{"horizontal_flip": false, "bottleneck": "plain", "encoder_norm": "batchnorm", "encoder_activation": "relu", "encoder_kernel_size": 3, "loss": "l1", "latent_channels": 16, "decoder_norm": "layernorm", "optimizer": "cautious_adamw", "beta2": 0.99, "cautious_weight_decay": true, "steps": 9100, "epochs": 11.5, "weight_decay": 0.0}
Rows from block 0 of the decoder, named by matrix and row number. Rows with one number belong to one channel. Each number is 500 + 25 x the weight over its row's rms, rounded and kept within 0 to 999. All counts start at 0. Numbers have three digits each. After the name is the row's rms in percent of the matrix's.
# convs0: first 3x3 conv (decoder.mid.0.convs.0.weight, 128x128x3x3), inputs 39-51, a 3x3 kernel for each
# convs1: second 3x3 conv (decoder.mid.0.convs.1.weight, 128x128x3x3, transposed), outputs 39-51, a 3x3 kernel for each
convs0.107 086:481487553497506538519507499434442520482455488505494502452514549482512537509479488524506511510504488523507498498488526485497507501552509549543497528490504566520545474492482507480464510546510418481496477497528525526526590499530525515540517534482491522539503505530493505518527489557555480533479474501527494510491505520494488522515518502515483512523487489
convs0.108 087:527525564457464490521561508496464499489492496476498510524503488458492501488551522464479513497530513511494514543499526534472463504509474485464466518506515506463527513485468520489465526494523474510478530494523503532522439521486523446519480503511564542500494464477549475476493490520510526488530508521470490485501492518508504508507517473507523492484511527
convs0.109 090:526502523485470500480495528474505506463511453458504497501481499484508528509517416518476505519524536522497531491539507471508493513511477513493439506531525499533535538518455505536482520498473479494464493504510450514506520492482523486504486493458467490521501517502490510528565512531531554490485481515513525549522511513544524508456491480509501514509505538
convs0.110 091:514544515395506533540525481568523475476510502501505453530535472559510506534508520512526495487519493528495516509461507494538511504519468528525516531525516482475513472493509466489501521526468526487516526538532501497476550513527481512568571488506540550510537513515489519508467492500493492503468524541519481550515520501507510504511547495497508532550516543
convs0.111 092:542518512520459475464510461470505519461501491460492467544495528474515478463489504499486467544500492552527508493484491466494493514497519520475522498501503541538507518522528494507535532497498518451510557509479514479489462527497504480527507470493548494550506508531541480452538499495552513502534478477463525532517488485527497495528508539553562516549486530
convs0.112 093:490464534538502515474488501535515473498487487519517534443494510460528508467470467517569487513513509525514507521500482488518502489534476510477474523509482511529510522522482517503515461524555515513480458478551500491529480517506536559508533496518479486509506504525533491491508504529500523495498494511479528543511488550461537560522523513496524466477503476
convs0.113 090:537498515521462494509541531515504511485471465547461497512461533494522474544507471484524521507523484486529487515482517516507490541504514472495498536503493519493509551489538500530492556522469451494506524486526496518486521493516530504523536459521498492509519519514483532523516484510494525552494519534520515491481530499466503506506490480532533489465523463
convs0.114 085:553518532547511550562522536472481482484495550553538551530506499518519504502467488492522532526515546464451462504527510494551512511504496564551523521518505490509519480470460505487503467463481481427475486502514511510525544517474527465452511494486470491501494530511538476495507460506479507530500504518538519497501550525487503484531479502542492532520514498
convs0.115 084:466529502524529501531548489509524502544519494503549525474580502470508512502556495502508550490545526502529529514498525510475498518473489473453512539557491516503496496487520554481498531481508520559506468513488510523506514535558454501525491549536489549511538514533538483537534538498535493511481478541516495524542519521538574519517530513508500477492542480
convs0.116 089:481494486493478483543534506526503490461472473491489524555527526475509484442443474452513504500476492445527491458466483458486508533544509503517525548466521520520519481497466487478486504518515462478492522507493537528480442499501487492503462512518522449483522529496458494489484544533546516524535526486485485467526467488528522474446481534467476498504515473
convs0.117 081:566516512539535509541492478548551544535516510543538547532507506523520524493489491536513491545513522527534530507485493526511467497474462474517504474508476507517501532520499499497531515526532521484513487482507499502477501526555529483493531486481487472470508503496473482462482495502504483501498495521502500481456495501517512543434480495466489485487482495
convs0.118 119:475469527468490533475506542519557550509550515528535514530500498501506511493496509481496533463498506479491500513472506469480518435468499465495512491492500497494522502493538470490519450455514556527513528523513540520504446471524438464521463476536487468472505484486487492477487527507478516520461515505513499475516506480502488496507477511496471500509487511
convs1.107 098:483451461485477470474484499454459465453467487499524505483488499500469503480487495538479505478474482499493493475479512482502487485492464532453473496508490551529496518522494482520477516523484518478483524525508542522500508477502503530509499568493496487493518509518524520521461499480436471503449490494493463477506460481515499510565538534537540522518475507
convs1.108 095:543531524472467516511455459428451487455508495551533535519523509515527508530508477513487496548496498493505506533550499510499471495471464511507527470508467483499496467520502497517483509493494505524480528520515485487492497499501523558475494531489464500519504480509453439489521500494459463551511459511444463475449519456486466511542516509492500511520517446
convs1.109 096:532523512500565483466511466469490509475542554538526548488494520494466487522533494499500512484487474463484477471495491480479518480500512492480428512507510521505508493503476468498479470521494493484508503503501531492478511562514471515466509500514549496525500478514543511545450534482464487476524548486460526493462499540481481511505469501506494478483519495
convs1.110 099:536488496566470464492506482506509539598494523532485497484511504527512501510508502494530469496501468501489462499474493527525477487493509471506470501514507466461463501503535540486493484480505499524504505504491477510520486485494465464502510540509503490460488490482527509495540496515529543488500449476524520490496520528498509528446534511566478502499518485
convs1.111 097:503546554544526527477507494512511519446526532485496531486511472530506524478504550549515502477484475509496536508522506518485490515526516502527523463480535489453508505499534526533505453477516518499511564527486457488495458488442518488518516524464499469475463443507479500480529516473502508462547530437488468516462531487483485564456564444494506468518502516
convs1.112 102:483517483529442472519414495513521537580538512528487461456471485511504511538507505510488487524489523483536483511497475508525519474526465483476511485513504485508469485473502480490521480503493466483491499520465526524511463501463508523459474548451546520485440529493457523489460485441458518517510511492465529575519460561501504544477469503447441511445524514
convs1.113 097:468492494432524490462529453500461467460475472503487516492495532465510525466495517473451494525509514503499495483513483473469462500468467520487381467508481490492524491509477440500500452474497535511542565476526513500503492509500517493506519499513483502469543498529518504449431461499485485523508502500491474568546502506537492477543467569493479529523508549
convs1.114 098:551545503452453474506468450472453453509505514450473487557522515506502485463494501485468439527526495468488497550520523493490489508514497465487496485480514493495518514516487475467475460443465490489494473496477522533480483468516519538508515471486535516533505533505467496470494510543463481424463530477532482466522510428508433468458496481486502506531431484
convs1.115 098:526495446537508492481440487528526553530488491491477477470449461506502450509519504436506505444501512469514503500524504504504499493507522519525455552481517522479525518506514509528498456490486463477527474511546507469523468509428501489493523499529485479493497469502527482520449483403543531508454469505456479558496484506533541494497489521474453539525485498
convs1.116 098:487489527488481517494500521449523519512518502493518524520475548526498541559499561543496521487493488506491462440502496500503500478480494457490467506502511530520481510527524502493506537485480539493483520502520515514499530546528497480497476503574526493476498508474524526465543468428509475483464480526522482461502511502493483481501435554451500512444480483
convs1.117 102:537540530506486462492465497483491522477482495461479501478471494498491474495475485485456428475436427456468483498474478477498467515496470515487499497495477510501477489491505458466496464486504481470467456467463486466469514498520525510516518515479477505499510526527509526528492493503477510479476455472415433473450462475458505466560537509502548558546558511
convs1.118 115:553525483542541508555556504547517464571538496565540480515493504484493507493463507502487496502505508496475501491478503491506485474500509525501527501482522496496516527520516559501506551523523516508505523499515502523504472511508509501487453509529457499485463484511447500494469469482475496494501500509559553499546550507544546498556530504539496502512496514